python train.py --encoder_activation="gelu" --encoder_stem="single" --latent_channels=5 --decoder_norm="groupnorm" --decoder_activation="relu" --init="small_normal" --nesterov=true --orthogonalizer="newton_schulz_5" --warmup_steps=360 --weight_decay=0.2 --adamw_weight_decay_other_params=0.01
Rows from block 9 of the encoder of a small image FSQ autoencoder, named by matrix and row number. Rows with one number belong to one channel. Each number is 50 + 12 x the weight over its row's rms, rounded and kept within 0 to 99. All counts start at 0.
After each channel's rows are labels from the 100 images, of 14976, where the channel reaches its highest value: "top examples" is what is common among them. Only what is clearly more common there than usual is listed. The data: made-up road signs on poles.
# convs1: grouped (4 groups) 3x3 conv (encoder.blocks.9.convs.1.weight, 432x108x3x3, each kernel summed), inputs within the group 0-107
# convs2: expand pointwise conv (encoder.blocks.9.convs.2.weight, 864x432x1x1, transposed), outputs 0-123

convs1.174:52 61 46 40 66 59 42 38 45 30 59 39 50 52 47 41 35 50 40 71 38 55 48 51 33 45 55 35 48 39 32 48 60 32 52 70 43 38 64 44 64 29 37 71 67 53 76 59 43 42 49 55 28 37 35 58 48 61 26 32 47 45 74 39 59 29 62 63 59 58 42 61 66 67 30 27 58 41 55 49 28 67 41 41 38 42 41 47 52 35 35 42 46 56 62 52 46 62 32 41 55 53 49 46 58 42 47 38
convs2.174:55 62 42 39 61 50 25 39 64 54 43 56 41 34 60 37 45 19 58 52 40 48 55 43 35 55 56 43 43 39 55 29 54 75 43 49 45 49 50 58 60 34 32 25 60 63 47 40 40 55 50 46 50 59 63 59 47 51 27 39 55 41 47 48 51 57 55 64 66 63 51 26 50 41 55 57 34 59 60 51 61 35 62 73 54 44 52 71 48 18 48 41 42 32 24 44 28 65 42 50 48 39 14 28 52 44 57 55 24 45 51 30 55 55 43 36 53 41 54 30 29 47 42 42
top examples: black face

convs1.328:47 64 54 54 41 43 34 47 39 23 38 31 54 37 33 41 42 26 29 34 42 57 32 55 38 40 46 45 41 62 45 35 38 52 37 38 46 54 68 50 40 48 66 38 49 61 35 32 39 51 46 58 34 69 50 42 41 40 65 40 58 43 46 63 53 45 30 51 39 27 49 34 27 35 40 30 46 47 60 52 54 41 53 43 50 34 30 26 42 57 36 45 28 36 52 37 55 45 36 31 57 59 52 53 33 33 46 61
convs2.328:68 51 24 54 45 56 44 52 55 52 59 42 45 55 37 36 50 49 40 48 58 47 46 46 48 66 42 44 56 49 71 44 51 51 54 53 75 40 39 50 46 43 32 23 59 48 52 43 82 52 46 52 47 44 40 25 67 55 52 58 33 60 42 51 59 29 26 51 51 39 45 61 41 52 43 59 67 39 22 37 34 66 26 61 61 48 43 42 25 51 54 56 58 32 49 53 51 63 60 57 68 55 57 49 75 59 57 36 69 52 52 21 54 53 32 56 41 38 35 26 77 25 43 48
top examples: hexagon sign; blue face

convs1.355:44 58 49 40 64 47 45 51 33 69 56 40 45 63 36 59 52 38 56 40 41 42 49 52 45 34 33 46 53 76 28 45 54 44 54 42 59 68 44 38 43 53 52 75 40 67 32 66 68 21 50 42 51 52 33 40 39 60 58 39 30 25 62 37 47 35 29 50 74 58 65 53 42 67 44 60 50 48 58 41 40 35 65 29 43 53 59 42 49 65 55 69 59 62 47 58 55 65 38 48 62 70 43 60 42 32 44 59
convs2.355:41 70 60 39 49 48 76 72 55 62 33 60 44 50 59 58 26 58 38 61 41 57 62 41 31 67 34 61 34 56 53 43 53 43 37 59 53 35 62 53 30 46 45 41 60 51 56 49 53 60 36 65 39 43 60 44 59 44 36 32 48 23 56 61 49 31 44 55 55 65 59 75 39 49 61 26 39 55 58 43 31 29 56 51 36 70 32 61 36 50 46 57 58 59 62 35 54 30 58 22 71 51 34 64 47 50 40 38 48 58 38 18 44 50 30 32 59 51 36 34 58 37 41 60
top examples: hexagon sign; blue face

convs1.361:48 80 50 43 62 43 11 47 51 38 49 54 53 33 47 41 64 42 51 54 35 42 64 51 61 23 46 36 26 34 49 41 53 33 65 62 41 51 68 34 47 49 50 48 44 51 41 27 54 43 56 38 53 41 39 39 52 32 54 33 38 75 44 46 54 54 59 61 39 62 56 51 52 35 51 70 47 24 52 41 41 48 45 45 40 40 46 49 52 51 57 65 48 33 46 61 55 47 55 17 36 45 60 35 38 73 67 49
convs2.361:51 54 68 58 39 54 55 54 33 38 53 57 39 57 55 53 44 37 65 65 62 66 43 45 49 48 71 50 61 49 27 50 65 52 44 40 34 64 49 63 61 58 81 50 46 42 37 38 35 59 49 52 54 62 52 42 37 26 43 51 40 36 65 56 47 61 41 50 51 40 32 51 56 73 36 73 32 41 56 34 43 53 39 40 49 42 64 40 38 51 53 33 55 47 55 72 57 38 33 65 38 40 64 54 69 69 69 56 33 35 64 65 80 40 26 43 53 57 52 46 60 48 60 63
top examples: hexagon sign

convs1.167:38 43 29 43 60 70 55 33 54 55 51 39 59 46 44 45 54 69 48 62 55 28 37 35 36 56 41 28 42 60 49 42 43 24 66 60 55 44 38 43 43 40 45 47 55 32 44 48 47 51 58 51 38 52 70 46 68 18 39 56 38 44 46 42 56 50 82 36 52 17 48 50 27 56 52 42 62 26 39 40 39 60 45 44 42 48 32 41 63 23 53 46 70 42 63 59 55 51 40 54 44 37 47 56 63 38 46 50
convs2.167:59 53 23 62 63 54 30 49 51 52 54 72 62 60 65 31 59 50 46 56 54 34 72 54 39 63 55 47 32 54 60 54 73 44 66 78 52 48 72 55 40 48 43 35 78 50 54 57 58 51 50 63 63 46 48 55 43 34 50 54 60 68 34 59 61 31 46 73 41 54 58 48 48 42 70 52 42 49 43 44 55 35 36 39 54 66 53 57 61 38 53 50 44 79 51 60 50 59 44 74 51 55 55 33 63 68 38 39 62 51 32 48 35 64 52 61 47 57 72 54 55 77 39 59
top examples: black face

convs1.97:39 38 53 40 42 43 47 55 50 52 43 34 42 50 60 65 47 41 31 32 50 39 42 37 28 86 60 42 56 57 38 36 27 48 54 61 46 58 66 61 57 53 54 39 53 49 38 42 90 44 47 39 56 62 31 58 50 51 36 36 49 71 70 38 59 41 40 58 39 39 45 35 47 48 42 51 50 47 65 40 37 44 28 61 50 68 41 40 36 45 48 44 44 44 40 26 41 58 70 31 47 45 53 51 28 29 41 61
convs2.97:34 35 33 44 49 42 54 23 38 45 55 59 60 38 51 31 48 50 39 46 38 48 43 50 55 29 49 64 43 53 53 18 36 48 46 55 48 50 66 46 57 32 57 58 41 73 46 46 42 44 32 57 71 12 36 53 45 49 51 24 38 30 16 49 63 53 36 48 65 52 44 40 69 33 57 45 37 48 44 59 45 28 66 58 37 40 45 56 52 35 35 52 49 57 74 47 55 43 50 79 47 62 42 46 17 49 49 51 37 37 38 52 39 57 31 44 66 31 38 59 35 63 51 47
top examples: triangle sign; black face

convs1.76:35 46 44 43 42 22 43 55 24 29 33 46 22 39 39 39 53 57 39 44 30 32 43 47 59 47 27 41 52 39 30 43 55 39 35 44 40 40 50 50 52 51 19 32 41 22 52 69 63 32 48 42 42 34 56 45 55 45 40 57 42 55 57 51 41 53 57 56 52 49 46 32 58 55 38 38 40 56 35 44 46 61 40 44 39 42 47 59 58 53 51 48 42 62 49 42 38 52 61 28 58 37 11 36 39 50 48 45
convs2.76:60 51 43 29 57 57 40 47 48 33 58 43 69 66 49 48 38 60 53 31 56 41 41 57 54 53 20 59 26 59 51 45 32 43 43 62 28 51 53 40 38 53 76 46 55 77 77 35 63 47 56 56 44 70 23 46 61 79 67 71 56 52 50 24 37 60 58 58 30 45 50 52 49 68 51 50 44 46 59 43 55 50 74 25 43 44 40 54 46 45 40 49 53 38 49 62 44 42 40 41 63 62 28 32 66 52 52 78 56 51 39 61 44 64 45 43 49 56 41 59 38 48 48 60
top examples: black face

convs1.261:50 34 40 64 58 50 39 51 43 46 20 44 62 52 69 48 34 33 49 37 21 34 73 46 59 58 42 41 36 26 47 63 38 74 44 37 42 43 48 44 73 73 25 59 40 40 55 55 48 27 40 45 61 45 47 63 59 56 52 49 38 50 38 27 51 57 42 43 63 47 43 63 36 55 44 62 33 51 33 73 45 44 58 32 41 41 51 47 40 38 63 41 41 55 50 46 59 48 37 38 60 37 34 35 38 43 56 54
convs2.261:24 46 50 49 54 47 59 56 61 35 45 76 35 38 47 65 81 57 40 44 53 47 60 54 51 40 66 47 46 46 58 62 62 33 58 35 31 16 44 42 63 61 51 44 67 25 54 35 56 46 34 50 52 33 60 43 49 66 21 68 68 41 56 66 56 57 59 55 62 66 56 67 55 40 64 35 55 47 57 56 33 50 44 50 67 24 39 39 48 31 54 49 65 59 61 60 49 60 46 54 53 53 35 32 29 51 49 47 46 49 26 67 70 24 55 44 35 66 26 42 66 71 49 61
top examples: triangle sign

convs1.241:80 61 42 62 41 58 42 63 31 57 44 54 63 42 64 51 58 57 48 38 87 28 57 40 47 42 52 57 52 77 51 48 55 70 53 72 48 58 24 31 54 45 43 59 35 36 40 48 41 42 48 45 48 46 42 49 46 55 44 58 29 49 32 48 56 55 51 57 49 52 53 63 70 35 41 27 34 41 46 56 63 60 41 51 51 43 52 27 47 47 42 23 32 49 33 49 60 44 59 34 33 53 48 58 27 57 59 59
convs2.241:35 54 56 39 62 41 53 41 45 40 56 45 55 62 34 59 65 64 51 67 37 54 48 69 52 28 39 51 58 55 83 41 49 36 56 43 39 46 51 49 32 66 62 52 73 49 50 58 54 48 43 54 59 89 51 41 69 53 34 60 71 32 27 44 54 34 58 57 36 67 56 47 21 64 37 47 42 51 56 31 47 67 68 27 48 60 52 54 49 36 53 57 51 53 48 57 52 59 32 36 49 69 33 49 52 45 77 38 40 59 47 35 39 41 53 36 42 47 58 40 55 34 57 38
top examples: hexagon sign; green face

convs1.64:54 42 51 38 39 47 44 45 61 29 48 58 51 68 42 47 40 39 35 34 57 50 27 51 31 52 49 40 52 59 45 49 30 51 67 66 43 65 45 51 49 68 56 52 64 62 45 48 55 33 42 48 48 56 26 59 70 43 33 44 45 54 58 65 47 63 45 42 58 32 34 53 52 69 46 22 65 54 72 46 26 31 35 56 38 77 30 31 55 51 57 42 53 36 30 29 41 52 35 50 59 28 64 43 54 44 45 52
convs2.64:63 75 42 45 36 43 39 56 45 40 36 23 57 45 34 48 14 36 45 59 43 45 41 67 46 74 59 53 40 37 55 48 39 64 47 50 41 38 37 43 65 66 66 44 45 56 46 54 52 47 34 42 57 50 46 54 41 33 51 58 39 78 44 30 43 47 46 55 40 43 43 48 63 64 65 50 63 36 39 60 66 54 57 44 50 54 64 71 50 56 40 15 59 39 61 52 46 49 51 42 35 40 72 49 66 67 50 56 38 35 36 49 40 70 60 20 41 44 63 46 45 48 45 45
top examples: green rim

convs1.78:46 41 55 40 47 73 77 53 32 43 43 48 38 49 49 51 53 49 31 59 58 36 51 66 46 57 54 37 45 56 33 32 54 38 40 58 30 50 50 61 39 61 32 54 56 43 54 34 72 40 46 31 43 62 45 53 32 57 44 36 40 77 60 33 65 56 46 42 64 27 45 46 50 43 30 69 52 58 42 45 36 45 29 72 35 62 46 34 45 62 46 74 50 55 45 40 47 49 65 60 52 47 28 48 31 39 36 71
convs2.78:60 27 27 36 40 33 38 47 49 56 52 42 52 65 43 58 29 52 47 42 43 58 37 45 49 52 47 44 34 49 45 33 34 61 81 65 53 45 41 42 69 61 46 42 43 57 52 47 69 40 57 54 53 63 42 41 25 48 44 56 43 29 32 43 43 50 60 43 63 55 39 37 40 36 63 44 56 40 48 67 48 27 22 29 37 47 41 51 24 34 32 34 23 48 20 67 40 53 56 49 28 46 47 47 57 44 54 39 66 34 32 52 58 43 23 40 70 33 27 60 49 61 53 38
top examples: green face

convs1.281:29 40 74 61 60 55 42 42 57 30 41 49 57 65 62 67 58 36 64 50 57 43 49 53 52 41 54 47 42 49 57 62 43 49 47 60 50 51 40 42 61 35 27 59 57 37 65 70 39 37 24 51 54 50 52 58 75 45 65 56 39 25 41 37 35 51 57 60 41 44 59 51 45 52 47 59 32 37 33 39 38 62 59 58 27 41 51 52 44 40 43 43 43 21 45 34 57 40 53 31 76 27 66 45 31 37 36 49
convs2.281:59 55 50 61 49 56 65 54 50 57 77 70 57 29 46 61 25 40 38 40 50 54 51 66 25 47 61 29 76 36 49 79 52 53 38 54 62 57 53 55 23 40 63 60 20 54 49 60 52 62 82 62 37 54 55 58 37 31 70 48 64 50 56 45 56 56 56 76 39 35 41 54 54 49 30 58 47 49 49 47 48 48 66 46 45 47 56 37 57 46 42 36 58 41 70 14 41 58 41 40 44 43 65 53 50 53 39 69 42 27 33 47 30 48 74 43 56 38 53 56 45 64 65 53
top examples: triangle sign

convs1.140:42 56 34 42 57 49 51 54 49 47 56 30 56 61 48 34 50 30 47 55 48 75 38 68 43 43 39 36 39 29 55 55 47 45 42 37 76 50 35 37 60 40 39 42 56 57 68 37 38 42 52 53 79 36 78 29 50 43 51 63 36 43 54 51 64 39 54 41 31 46 38 43 38 39 40 67 50 28 39 39 53 51 25 45 48 47 39 60 35 29 38 39 35 47 57 36 44 47 23 69 38 49 60 51 37 64 44 47
convs2.140:59 27 65 54 41 50 85 50 47 56 29 35 39 55 47 44 58 55 49 44 52 39 45 47 78 46 48 38 35 40 51 45 68 63 50 72 71 36 29 60 75 59 29 55 53 53 69 37 46 50 59 46 63 49 71 62 75 32 51 55 61 73 59 51 74 46 47 48 64 52 40 47 38 58 54 43 44 58 38 40 47 30 50 50 26 34 64 35 51 54 58 49 50 50 58 33 51 40 61 47 37 53 61 51 49 64 39 68 64 36 69 29 56 41 46 61 72 21 56 74 30 52 55 43
top examples: triangle sign; red face; green rim